config.yaml
model: "model that answers yes/no questions on an image's attributes"
dataset: "made-up road signs on poles"
train_examples: 245000
image_size: 32
crop_scale_min: 0.8
horizontal_flip: false
questions_per_image: 4
encoder_arch: "vit"
encoder_norm: "layernorm"
encoder_norm_position: "pre"
encoder_activation: "silu"
encoder_mlp_ratio: 4
encoder_head_dim: 64
encoder_fused_qkv: true
encoder_bias: "none"
encoder_qk_norm: false
encoder_parallel_block: false
encoder_inner_norm: false
encoder_moe: "soft"
encoder_num_experts: 8
encoder_moe_every: 2
encoder_expert_mlp_ratio: 0.25
encoder_slots_per_expert: 1
encoder_shared_expert: false
encoder_patch_size: [2, 2]
encoder_layers: 8
encoder_width: 192
encoder_positions: "conv"
fusion: "prefix"
fusion_encoder_width: 128
fusion_encoder_layers: 6
fusion_encoder_norm: "layernorm"
fusion_encoder_norm_position: "sandwich"
fusion_encoder_activation: "gelu_tanh"
fusion_encoder_mlp_ratio: 4
fusion_encoder_head_dim: 64
fusion_encoder_fused_qkv: false
fusion_encoder_bias: "none"
fusion_encoder_qk_norm: false
fusion_encoder_parallel_block: false
fusion_encoder_inner_norm: false
fusion_encoder_moe: "soft"
fusion_encoder_kv_group_size: 2
fusion_encoder_num_experts: 4
fusion_encoder_moe_every: 2
fusion_encoder_expert_mlp_ratio: 1
fusion_encoder_slots_per_expert: 2
fusion_encoder_shared_expert: false
fusion_encoder_positions: "rope"
fusion_encoder_connector: "mlp"
residual_init: "none"
optimizer: "muon"
muon_scale: "original"
learning_rate: 0.021
momentum: 0.95
nesterov: true
orthogonalizer: "newton_schulz_5"
adamw_lr_other_params: 0.0021
max_grad_norm: 0.5
max_steps: 9900
batch_size: 128
epochs: 5.2
lr_schedule: "linear"
final_lr_fraction: 0
warmup_steps: 290
weight_decay: 0.01
adamw_weight_decay_other_params: 0.01
Rows from block 3 of the image encoder of a small model that answers yes/no questions on an image's attributes, named by matrix and row number. Rows with one number within an expert belong to one neuron, the router's apart. Each number is 500 + 40 x the weight over its row's rms, rounded and kept within 0 to 999. All counts start at 0. Numbers have three digits each.
Before each expert's rows are labels from the 100 images, of 14976, where the router gives the expert most weight on average: "top examples" is what is common among them; "peak on" is the class under the peak. Only what is clearly more common there than usual is listed. The data: made-up road signs on poles.
# router: slot weights (encoder.blocks.3.mlp.router.weight, 8x192, trained with AdamW), inputs 64-127
# up: expert up (encoder.blocks.3.mlp.up, 8x48x192), inputs 64-127
# down: expert down (encoder.blocks.3.mlp.down, 8x192x48, transposed), outputs 64-127

# expert 5
top examples: orange face
peak on: face
router.5:559503473514516439564527441506479470532470557483486535539493548413581507523466484418499486508497532485488470570533473465481467423434466557475538585440502529522521510473493580494521430496552423
up.0:518430533557507486526481531570417592425575457526437494514597503521539525539454532447462531418516529430461453452511557559449484522515508528415517571462454512489536446481509508516495537442502473
down.0:524510480415500512491458387477511489558411539510484497485511506506506448494459462572523489467548535471587431512466468542511499485508534484465514493485551485607580500576485507457541537503541503
up.1:516452471479480557495544488498500501465509505446482558514508473556493479453478512504498460523537435468492463476546503456499513487571517578523547515476481526511550503529495462440629524504511556
down.1:523531472512529475460461530466456528483494484505494464496488534502547552480489482537483460480476519501543492498487481528541587435483540511486524552454525493583502478494474541488488522444490497
up.2:563528464486450513529474412497432552508492463575470519513476465501532511478498470521476585463479581466525479576500442625434477510446565522492528531578540432543480510523521542432544484446481452
down.2:481479415543521498483499502544484501504499531530490511535470458509530467562577465470447556556500518590517428461492549471467479424496488520447552474485471504531494547488443551493512497464517484
up.3:453542495498463479471534557466491487453472493467522510480531541463522512490517510561481536461471535486556522457530532525541558502535470485444505419565423400457541519478514505559490516504485536
down.3:415499509541490493525482446505517491519491473514480468477489509492470414561551504503515527490466521439492458537531445538438553536411560545525498499589492525462502520467515521486502446505499483
up.4:511516479494554459506599546494457539483495525458453467470490495480493567479497558478509515521480561544455438459497527505464469490548463490452463469475502482528456532570485591542548543498527518
down.4:523478497504483600527551534526449474539502441455445557500518508536495509518492499536525467488448454435500491495502516564518447543525527494502516509490561563484544469448548500445477512428491522
up.5:440570543469476497450563567484559456530470530609468548487405519520450508535490483482538512549461510519481465455528483508537575508566515434597474496537549484484440444518516517477480618538534509
down.5:519501527548538503501498539511497538457484523448495502479480521516545515489498497507509477470520558473575468455472534545534494526541548451470558470494429486484476511532544430437524472383458517
up.6:427494478448542454489517548512464451495526485541434525456542491520497431566431473530493432446534527502517532490539527498523481481570558453519453491457500491483482509505537434534522421512547565
down.6:567499465527403463469515463453525492455443524520494514513476496502523541505479517484482448521579549512390463565541482492426579450511540557478537581463511485543478564519498466496501412445478484
up.7:502502469522489454505547500521469474450422532510504541476510555553484531447529503443454497520545477524436525449465467506512494510577569504541537389436449584531529464475529532457465576469592511
down.7:464457521448429561498532565494492473549532540497509475513495424532448487505549535539554450444526403445530524520507537540486489599573494524440436524446531559533477533553520474468459523496481505
up.8:550455427498479519559472470552514473558470516461467446480497457509483462569545495520558456480505544538499588569430520555499534476569505460575529482551514538497503500541529466536533527470466541
down.8:509527470521508545518466502460441497571507513500433446558527548572481437508457503471479402476460516555491497605493464501484567441502476504474471529421457480484490498561512566496476503456508414
up.9:551513549415443486468503437498505438432520486479487513521516432475541483517452517524489523506460501519458458556510466536574570470500459593529511495564516580455557516510571506478500426550519529
down.9:448519430525515489541482465488431524475503504463456519554518513450493547524553419483503476493493490491548489502523589486530533456498476590440438505500448459544394467510492472524501480451428491
up.10:450536546527536493531580492596495452469505537558508522502466470465548463499494554592462547524526480514458545539535464480437550475498519584543541537468518487519497485504530537464443532502559515
down.10:524495474487456432448537539416485474514522520547568507469517522408510579487460473443534500501463542455455502540516479506534496518512503501464484498507509521452468559489542511513567443540521520
up.11:434480489478514456544549496484546506443571508527502426462490509498458470496459571551524532492489553422477441557463575531528525478521540502518520562535427497475498461514531486489526559593510441
down.11:456465499472466517440512521495396447528552505443486537539503403515515478523523387533535481571515544490434467516541494591470478462568469568457523495534549489479579559494498537460586423507496523

# expert 7
top examples: hexagon sign; red rim; pink rim
peak on: rim
router.7:556416502494516508549486526546458489453469411503442572516508440534485495523490411563548517523519552559512584529536462497433474470489484461507563492439525517478540519451550565500519472543525561
up.0:473517480434522483494493509464494537534515460438470433471468508487534536472554458519467480467458534446578428527477558527455493529535575471413504521543489507533424456456436519535576445472455500
down.0:506544592439520492483501539511517418527444565516549513495453484483554497531479561438522479447564477515444523490501427422520514409566579524521455512485438503500487530549501470498443561528472454
up.1:557540478609460497604478474448474528469589509482531541530515479459582517599509539515479509513463517575479485568453554508498526511462459451474572505576547507484467518495471493536556492439509536
down.1:431505527455503520492422572499479537594487556550489460502469432545489591551514517472438545510435508523466589534480456537506534537525494562521476514464461476549545557553463512587484517463471544
up.2:526465507457439434483568569479497475463583481555494496522501529498544406531499501458546500497507462570418464498524440513466540544499494475473426506466463543524465555444485510528527463520533494
down.2:462537488450598495473543508510514456532480474489539485453476459477515550500509497511438553511439503493481488498479520489505520499544548530543528497483522445492550449490541485479573448454485531
up.3:498533479485528477506500498543550516437570482566501458500471479416501452502472531472555537487524506480475442442506550522438493536502505508525520513528533486464447472455531459502511588511518527
down.3:462502514527512512452503468514465496523484488503566528459499482560465523461557530533546472534497492540483478581526457472488568481451497445487590421503537480469487512462562553478545463510465511
up.4:509470555532527472582472498555470499530523469577544512492472558516523436537516512517497490507518541519529486473485535535504503482470447475477492546504442467534449554507549486401444524479474448
down.4:531570524487490476504486515436515472443423512517441494473474503560542503523489505510396474487484515497513517485462604483507488505497481532501497485474498597495575445493551514505505502560478483
up.5:492537527555552562458523533511551494478445473398518498460520489453517569482461451482506474470529497519576501470465558523436436490520519473583569453545459484415549492490517512471542526540519525
down.5:518522498505521485528545426467527424478450516470528489537467481547546518556550467542510490579453449546500509589506546540565530448454484482511539549514553518442443481480539523502538594452506539
up.6:518526447563540569549502465570450536457500448449470515494490528543486485531481476549501523463553622519500487455454527520496486524465516536550596491516507514477546453373529501414471471542511544
down.6:436595423607521466558434486424492481496493575524546488427478535529498563486506472470417485477517573553463484547464545424464511479455481494469505549455452486562539486553496405566484487518538498
up.7:455487562543489478585540508545502570487590481445470527561447478500528450481466563531532545551498461487462555488486568584474431504442443510552587512527461502415531488484477571433513528544504433
down.7:553466469437515545507411455547471511459482440469535491507501486538500474530452495575546568469530522476544549479504529533495533484515511439522583466498471502571517560464562523578497498429475568
up.8:505474500522551505539565505455452480450524561542498560446474519497466525471546573418502546421491502524522464473524494479495462511439571444515513476517554485475426511504450481469415503605460523
down.8:540493474477479427541485500580483528538545558497496523496467487505550548537499501451485503493460455495509482477552459458533477472502481511549464513460523469496576509566578536480512449498502510
up.9:491534439509496566392514518546500510493505425412481452597518457463485496455540516553471548542508538506517553472519479561531540565493530476467504485489481538513423500463541471415481533416508501
down.9:528474569458547536455445509433504532549479488559517535470478468533532439521541484496455500485577507500438423509519470478497447510488567515570398568451371545580517502517474504460514485540540502
up.10:484490545504521468468538568501498503501532466536518513531471548484466540430520391529471502547508528518505471413505518488531458539515444459569471461488520491457475474509484573493468520503550559
down.10:477493531487429457527492485509549526505475518554528482469492475594465455543480533425449559463530552505509561532517571512505547521503501452503497435489513524428530491529484554441502551465525447
up.11:549490530482487515489511472547508464490443485428528605565505475517469535586535414482525485506515518582479520488515537557499542486448468463552488515492450513484517447475505519465468554462543460
down.11:440451553520512514515487533493506430564473554520526497498493470534503462532497541522510519537494441480464515584498628495490533471535479494449555496444444519472492497503451502568541555492465534

# expert 2
top examples: black face
peak on: face
router.2:512506525478501515537437477483451564483495500488439456529516469507526483470536481525443519441442543475535581515451496548480397526432579506471539532483534515542482437524505515459521464410504498
up.0:505530457407509501545458462531457496489450492446533496503414481485517432546544488524527546574513497492519440459494490488516534465556506586465478487657487442573400494513443514462518487448492513
down.0:490463519501549575475486483559480536484534540462510540513506460505494467538509441567452479488533540469542584481504565597492452513503452532448503518502516473513523494457510456415506511446459480
up.1:484444497454536440472522535468471490427572513580512499506542490519509484460489424491546446500484521484486481506497555490541501453530486477508494525531431572437517559488476519477530498596491512
down.1:541507473601498517478530513481494476457463483503493523495457497555504480499533491495476495512518506502476491449437608477486484554531543562543483524522483515441581526470494528453579435514510502
up.2:583526500489530452500452466414483543503452506489503443477564451485510470561542540475505520542417450441469520549531504524511519482482504601545525529518519533521420508525521519508510442540472493
down.2:491452550506496497487450498431510470504461469520526522499480474492450450513516456605472474466516508474507538461513499549538451487474522515503461528480464528476534445515618542533512551438525497
up.3:478470520532532486504504502498526527511492484497487546516529474510487451512474439547496563464529530618497559461414536481513554495573544469501534519547513384429571499476561504557520538452548439
down.3:474492478533529495516563493466560499471504486627507503457534506528513514479407547493535537514470530475554413511484518514524461522481433470465446535449476448480497505541522483495570605427527452
up.4:495534463613550523505498525522501503503564497535505524474539552531550484475523602476489484512504453512483363470465577448463509471554526538523545504471456505490530381461541434446580483460456521
down.4:502556499497543568446554531472509518504519472530599544487529508500475540476556555459427469513551483530511447503545488456548511509578498475566480441504433455533494448515457471490428484414526513
up.5:447468518523488495466441477514465510451511474406524500526527508511533508521484433520526498519511500486508514483487494456468382503473425532489429495565466499516543572440499485431406485487521467
down.5:503515513459564486464508521555474463503527454477549495488459545546533522501538560510477515577562511588515432449481537534482576428547435468535522485490483518496464505526405488442491542557479463
up.6:549585490423415517421595510523472527437504495494461467582553537489503482521499501488523480466479528559435472416469455483518464495471547517543428558517488452466544508491510489540466550549483469
down.6:487482532489496485452471407564529501501472433455458528557453495410492465518541442440564497488454486569558498599508481479448499479447522448447497590548590539434484511533459552453514467503474503
up.7:482531455468505548416536535509477468543536502508458491499519504511441571431492538465476540570547481590496636498483459488528498496478466426513500443588528507516514480476517493457461451473457563
down.7:543468459434514441481522516437426476460542513482460547504487572410532504507472424514571471480456468503533515450514516435524511420506486475460469486497485417449526564604552486585520523492445522
up.8:553486466412453567479564532527519497503502520492469530473561464453419524528490522460509565520507492473418577493549427415474501477468459496484479506494502561525518573524418538537407467551580500
down.8:468447512633445465526533483468535496550545468544499507484524518492504510471464534465524524599466502509443436458501509448478494511471490569455513508455592516390549517447533498500561506526488505
up.9:457530541465462549522559440492483468486555539480456593436516536510538492484463524475532536509495490482539443485511461427551485473537499474571475424570494507450517457553448512544520479566496556
down.9:545512443534466507512514541454489441516459542535546495479560493533498499485506525540543470472534491461450473490477453473523466459507492545497512519432477581451568538529491512531543445495534503
up.10:538495437479451527523505491546497487501517534564544466396483477571531497556516496489490537523474428520487486441508468521523516503519426526494455534465463525461488536597502478538541554467623530
down.10:511425549541529554512531519487569513488500500552527511476577482514565476503529554433387479505523517518549484471520509494487482529507476513432513553473463489452579467557563570443535497515485514
up.11:472502484525475528452458477500497514469499538475563409466449482520417501473526503532395524486480553459494458526521469496512568474494498508439507534500545419448498497507582555503453474493502499
down.11:460513497466512531461556532570466607498577500509488470476447530598546491483532539520516458528449489467499523487525484502477519522501510508463449496511481515537530527514467492566484479451518492